A small image classifier, trained from scratch.
Model: 5.46M parameters, 48-pixel images, arch mlp_mixer, patch size [6, 6], layers 10, width 256.
Training: batches of 256, held-out accuracy 100%.
Data: trained on rendered roads seen from a driver's seat, with toy cars, trees and houses, 119.7 epochs.
Rows from block 5 of a small image classifier, named by matrix and row number. Rows with one number belong to one neuron. Each number is 500 + 50 x the weight over its row's rms, rounded and kept within 0 to 999. All counts start at 0. Numbers have three digits each.
After each neuron's rows are labels from the 100 images, of 14848, where the neuron reaches its highest value: "strongest on" is what is common among them; "colour at peak" is the nearest of a few named colours to the mean colour under the peak. Only what is clearly more common there than usual is listed. The data: rendered roads seen from a driver's seat, with toy cars, trees and houses. In brackets: how many of the 100.
# fc1: MLP up (model.blocks.5.mlp.fc1.weight, 1024x256), inputs 0-255
# fc2: MLP down (model.blocks.5.mlp.fc2.weight, 256x1024, transposed), outputs 0-255

fc1.46:555541565529404445545457504497566452567435482466462468487500521533593522516465632626452506563481511431483455553516441516491495363492499511515544503534477529467458518528573525470603524547520528507524533473460464488574468538483458482457408448482509485534421467503519533475455594536527531482594561557378528544554475589514380546475509521494454548500511458404507527507517441481536526579499541533408490472485568497494485437535539508433522475570456471469506527474388509485509605432569435467470455552373517463411558423556435520536455533479477491348450542557553460493528461578467487492509460534554596442565471466505442484462511459516504533571524523575564412506504585464536452471564540450519419522448503538443494610482447483436479548498435507518484561520474528560489591625491443
fc2.46:468534468543556539511624517625519599509535393538650371501533533537438401499609419402562460522499431489521487524499445453408487506579497606440409507532468559564507476488430478558528441509478510492512512465442518496469490433555463527496538466538468567549513454507497458475507477526479471452507518523457540526424375543502438578516516535543478498516487549532531462449444488475403454529520568470580493402479520453444567438551468536595568550455432488543442462573541586481482456590512466539530404487442507544556433462461628497476509447538525395477463510514535464584490562532455485549597528437507413478538486474483534495495551464498491524586519488453496514504461427459480475572476420460514570472499468530481526420538564512583421544503526439432550461528517480444441439481516513
strongest on: vehicles: two (67); bends left (62)
colour at peak: brown (72)

fc1.655:508587429539451543498575526465472531506499538487437474482526526565494532508582504438515504511459548506476478500508461432473485486521489507509565479496467540453516406462487567545444540467469456602466476529508583516430557522567475501584494540515517572543462491466527573513464468552462449458499600530461456451481463402632534527414504538512493525570459548507465505527577499487524501533544510545508533482599569556513489551561522485578540491570501405499570463556490507396654481560503465520513487545486581503580474501471480392483547541500395502542425605467505501515536510558531549601403452572468434385441484612434392464469453510504436520517500541531506436556446617448524591537497513539510531417486527538471358509435465512578595521504391451493560448476494483536463497539394531
fc2.655:477376476492571478592600486513458490493480483509498454548550500502591437563539487514556493586515566566566449475429498504420485499618438508401489522489433579596483476561552455370430410558539526486556474494462529512491449525464453525497479438463499511569466552550461448573547500548440503565431513525449489485443473536479542466491549576564395500450417419503562509467379602567502481552545431537472423512364493459450512468527511423508506466549501492497450524464563493466468461476589527451507464444441471478456546540491508500489435464520518487517528511435544464435513448544425421463530454459432516512567537484428565586468626519412467475560451458499471544490560471434513460462597503430510583478491505506509470421480543497517531525414590523510542476590431625531509532470531519
strongest on: vehicles: two (73)
colour at peak: black (43)

fc1.132:425538492498506458551447435513489534486532488453482395434409519520512548543462492532481520508465515439552460466445446507547509418490469467417457500567417451542393460498518447491502516466611507530434507504454471489580519564457513401574381524530460541533499580437620488504481500584542413513478514514571510607507509504527527558447482564518440472561415522520529540489543581538534563471481454455565493550455529490503506454555538569552478525558473528492467564547447528459538450445568442611464546538437487533565542417519519490498405608480486451522572514532471621501533479494414466558452549534555523552516461552551544513481455547448404515458478559567580616488566573461494543431516546428455515525584517471355529446446454429481505474580557486560432530507421440428562477508481535
fc2.132:487408467432499483452495484543565415475430483568434585541562481405463459493489453519468572550447497598522522486471430485484556532422525558492472504522545436567571508508431610409509489537489450594506560520490447521490408575491484564561583586499473477424533407577486468482528471483494423532494555472514645407511444392418440498403561551464534531524523518529511493498450528538424484496468536528534409524407442489454398485531496492461502529545493493605449475482583500594477521498544514444485456526514580519451498491555425470467526502463455497495442485457540436476469460422535520444514476566511561546522519515537532508451476493535402619541504461467511456476476379495519558444422448563485539479447433529461484499530516413532560554497484360481603566510499506440438508499544603
strongest on: vehicles: two (71)
colour at peak: black (69)

fc1.577:456428505426485544407533508562494450503490373440526542556547453454593480522450510445560492455504469524587531433512513494477474517570446438552543533594543515407604445514546509484581465498532486374512489493477381454437547476508545545573460446448513485429496562535568553443536478499489417492501599546532517553583461527519462588522457472448457495573584423504547502599516518585464445479437392540548492521482451531581570465451535414581458547501517479487430536511550487477533504510509528539492447351491546570559518483523552521558512437466469384576577529536439602469497502424511587605463469477495524461504476493625546492462524453452492520591489477459359390504486543530473533496468476578520482499487529504431515478495476477486497541450506472465511534473535508541445578469470468
fc2.577:521450466532534360456519516671434524571496487425509489543590556501532581475503455502480487490541471561504451442451506499485521451555428594498404510465535541561547439511506543595485475517553521572505536459487380505467484424507469427480538418492527563513516477460458577432471560451543535582472417606530461486430521408497414526523542490556437504446506539512491461463527491474445500585627544446467498539514499477462418553473497591533451577462428639539488556491497596537498511502503427521636557489524510449464547467472486514454531525516510508460542524494443526495438383508475488526529510550565443515515538476523530487471516542482468384493534536639461533575368518508469487448469621443460525406472481496504525511475469576553548463487508459516473458455470440533461449535546448
strongest on: truck (95)
colour at peak: black (55)

fc1.496:489418490473530502470488594384535510544495492537505467495605533442474432486501575512473452523483502547541463526463572461474537524585460522559508506620525510489543426531421434588454465512490501536479415540523544531444551550481537504442487459500540529537487447528431499563427487532559478449594407475569494579538632503403443425453436462497535535489462430522495478474496490435417495570408480509501542506516328521594496574536473405468512379520532488480531552526446460545412541471480465360464557539507436458468521473520467531517465490443607464477550458546496433511605479485538519479540514518579505509478481583558556538515473468508523505562569410533494541450470460505537508497471462588504570477508548465412576540470644540454574480486500402487491482470533467603503454457433482
fc2.496:524535605506513473453464550467480472530541536435461600624532499459441629489468483424457485456532580533648520516538553394590465529468548514510522461492544472482573442567453481449466430454568453438470515596518518585587501524505604463456481524534555517503477461528545404523490411552627513515483455517566547408365413393491420560524518556499542493483522493513525473518457494456567445491568432541480427525477552549493465552561531382442512465510458503467470520554496509459486470490476457469610550494459480513515465421472458520440598469512562514479425519420484486527510469513468604457507397414536441468456544548489454569458533498503472469502507452506500488476485494444572387535415513496438500473427552477435483473470443446482516486412426532467509506447511519560522405504539513
strongest on: truck (92)
colour at peak: brown (69); black (30)

fc1.471:450477484487586489484568507500464547516473536521476448518439522441519538467424492425594504472519469524519549463566524471498454524533523413440464493472503523409583491443528499515530536461606545506596491536541472418298469546486528500498457462505537508540480512544527477547524477508422449554490576595464536537517450497602599624451485487480481563508491523410474420536446515521460549487547480560584474457597398456472479488501536490597587549572496493453491511496614549446591516526456477515529511495477545497542438440431437407473511552513453511533393545474547518471541514493439554545553467471525430495532514460506433526542467613463448439506481498424469613466532521479519466480559522613459556425469449543483387546506437548546489484508485514389547399545591490454514556505422441
fc2.471:464529482479405469619591504548488451546509507447576488515557579476537548495431537500479505587538542486537480474422452520448486422492487479561424599502495563551412425516536536553571449514522466475511459492470573584495505554437400533424595469480628583537479457550455473512532523529420524531536498546550403459516433466424482542542459403563384457513514552454627478482551464529493492512472582453465481380487425458502518526471491507484375551459525586578490450528557536538466470523599534549529528432533572502483449476522477475449511517548409499526543503486489411472492402473385560462522409595456485518460516466533518472417487486442495530518493473445461480470460569525473451489527567554514527472562501541513481394466550517583579461497499483507448532458477460445399419462490559
strongest on: vehicles: two (70)
colour at peak: black (47)

fc1.268:479527482493448382502509397438541616459399472431466477464541593503447471533519542552515526505540511680430445448507503502457415554499562447493579569479512523449449479542502440411528459492500539448514525496591577579501466509505513439505550500412549583432438467462627559466581466423545506551532539446563579616403505539574489508505532495536515482492544408464446502546438445512533470551474507483530514439508497481515517376500465510500480504556474422503526518593459577512527619491500496486511459470475511505492458594469631542430566470512515516443473460408533506432494534602434610530519397551511528476501506506510402460570437482490536412564490491468487438585497444470567476512489501494519547489477510475553571448472520539426544491482539504532451511527429498493484546537425506
fc2.268:453472517590539469465545598452354607467539529522471557480458474460389539465474413495496420553471511440530538479514526573615517479580405572535520492567519532590467472491536506579541471559482459501484460486553554389453485485470525595343493519425512487520600546518488438431497479528504511523442424518524535517481552525462482536448569567461567531489567549533448512449516539483442530474498546486482499510514517460511543524573513454583597517502595459502447532441497392471458405460540588489466428466481426492577514531575490487501457519519492454593461543587540542492480564406416447584452512491480548521381537523524530501467619553475464546552524467540521503577529501438562491465473477515422485476505352536534428517480427507477476456546564497484534475573537517499524442456548490
strongest on: bends left (71)
colour at peak: brown (66)

fc1.23:553464496516602437488583572572436480511553528451503491464521436516552514464541521483460442544525545511526398526474495479600457412529455481448474502492514520539441507453449499471431434622561436521503477492505488485507495589473593590610545606471553474538478543474534451586496552621488500541430463500488554483522565535525503464418528439498515566417434538468430502572448502485514471535531532590425518534495500448433360517500469485483562550617510435494484526462514554519548488392459537529492341552512584529567520528470427415457614502542551566474506466496507531496523437538504422469483524595474551518431564530495483422462502478476568544487501453540451532447456479497583471445500584523515475422537549559393487552414504425457578502464504469529536457398489490510486470500413465
fc2.23:495462555523544488440487511467526498468431501517510550497515432521395457559462552472572583400464505440510510539584419453409521488593514500550470617476480500441577436574472545494473414511338417406537605541488523567477483519532432486505530521452463536441498534523446492464517434427529560366567512514459476423531453571533551488548600514517430495509475559549536448494513496467440446490485507440534482470438471502549417559506450617483472499565463544498521528471576390426479490543501484427386509519550495487491578420562440425581438608517413494501506494583486466550487486503476417339526447441512432480451519506442484475451495469464438567495516492468556545515519506425516493423464448502501555558548602537505470517491422512469457486519543471411508485490508583505500475502485515
strongest on: truck (88); bends left (62)
colour at peak: black (45)

fc1.414:463493532591508548501500703513467521516357469596551468409384523463437479492512513574520547433402509474510469476532589555592506517472546458414443491562473423548338440504512475526500500449551478434480453537444506544593454463507462538559493495540492579440527492533449530499482539481475478561492487497448472429458453454481547488481520433534428551530419495554468478509460569479524465387550567536507497450463473512523465509488599485447500503536475548479521489440534531468530589431500569498515534486519432429454534472496519475566477555439490454499448527501516407481492533627517587567564440580568434501490446533498553512463608560497441477536486470467493463509608453545513463515400566536623539521510454561517491473468516521566505513449473470428560551487518551479479616441547504
fc2.414:612509497498456461557455590463501545515523552496521516502457582507468504450483562478476533527474434489482528456484523480447506465426480546579508499563415505484522417501575527519518483546430551500459410466401428420440465411497465506461515477567507510447561457486515515503577522478563452469473472435527456521431488553509603501437473579502452488531542473487494510435519482563528544415415517532477486478490545518528435502500395515434462468479572463462487559495486493429565540522482502556430481516523467599459510479456507502547597458510520500502568513494411534463548450735471477519448441444471595562530418496540550489450670451412511492538641550515538558473554429558410511511416520506591493537490548484513579467491606623513493486449534493529507423518409476525443534472481512
strongest on: bends left (97)
colour at peak: brown (69)

fc1.169:400547519490528468579463427525480495492523568442448504517516430473536488481492459482478488483473439455495533536531531453477469412462526442497545469487462494535539384434415443499536457530471518521500467438504507471452529509485486488474496389478514577443430535483473537489407507582503450468523572517443486489507507440594464572466524459525461474523412543505510528393470549497565513444475422494375472488499509544475470552474566506452521558563431432502528499577501544478570521537482597551449579531515512701603457521543553484542569537511504527597468563537430494462459434540563559642505413568489456548495541476567416483437588442461506490585478543439393539482490543545497475494589469474493543521520512423429495593474446563544650398505480489465427521468522574526508516517423504
fc2.169:523436435448518499546488492501515497547496541524546528591454613538520525582522479489563509538569578513501461537537517471489547435492539461417424508497401480570404549521564484462480526476616484458540480502557456532481484549507491501491503558503474581472514504488352524485503442476498591512449568534559566462391458484485481456460444590612559630411486462496463566480385503486439493473569482482484540492475613578545432465494508496553473553565490526481494451559621497506378482547568419433509584441480494477535542486439458500462466495587531428523459507419488531502554529416459381423515438451537477495475512496506609486552537542500443445520492478559426573531504503453482529547433487415470570529483481427585392497422571509551508501494544477496576514484426524577554544538492510
strongest on: vehicles: two (69)
colour at peak: brown (64)

fc1.755:485583476415558517491479450511495575469426361526505601466528453556479506479534445447527480484524549484424483527478547506478456554518490483584491530448438489552398524512447476425470442431487479466496514512517540534571486478485488470510486432451585524427455451438501526425542495497450503565511473563505479488398492430574554475615506512506593436528493494537451461492473503432441531601459546545506573584438510415545508521528505481588557455539490393534488687446502501414564477584520439444510516493504560489435448477428506542548576434536475506469510497481551470495519492558488561504505483427585427503480489503464505532603573487534466424417505506532578433541501477450500459509556564519516400428498598480632489421481539519530332581557560562445489475495477449472523527476496492
fc2.755:511569540445491476452556589466518442569526466465460493469525591404554502477532565566527556511475559530501551464477513529541552550419520553502537542479452560429501476558567474582482465518492492543481468392521444540485468490545493400447464552482460515449502530508499500568569456474476444450484512462546593427473566583494460634435560468380479464578534538541451521489473442487531485503588593487466425349622498461580482447460458522480543419575555492526590537492517595553528509529543500468452524487483455536487514389468447503576453584437519503600441464496494519504509585544419452529568573562421532505470542541451500421543537414461447543495563429510475451516464455459444541500477450507513540484522470484424486577563486499495492463457519518496519453468462468487609388535641523
strongest on: bends left (81); snowy verge (74); vehicles: zero (31)
colour at peak: grey (50)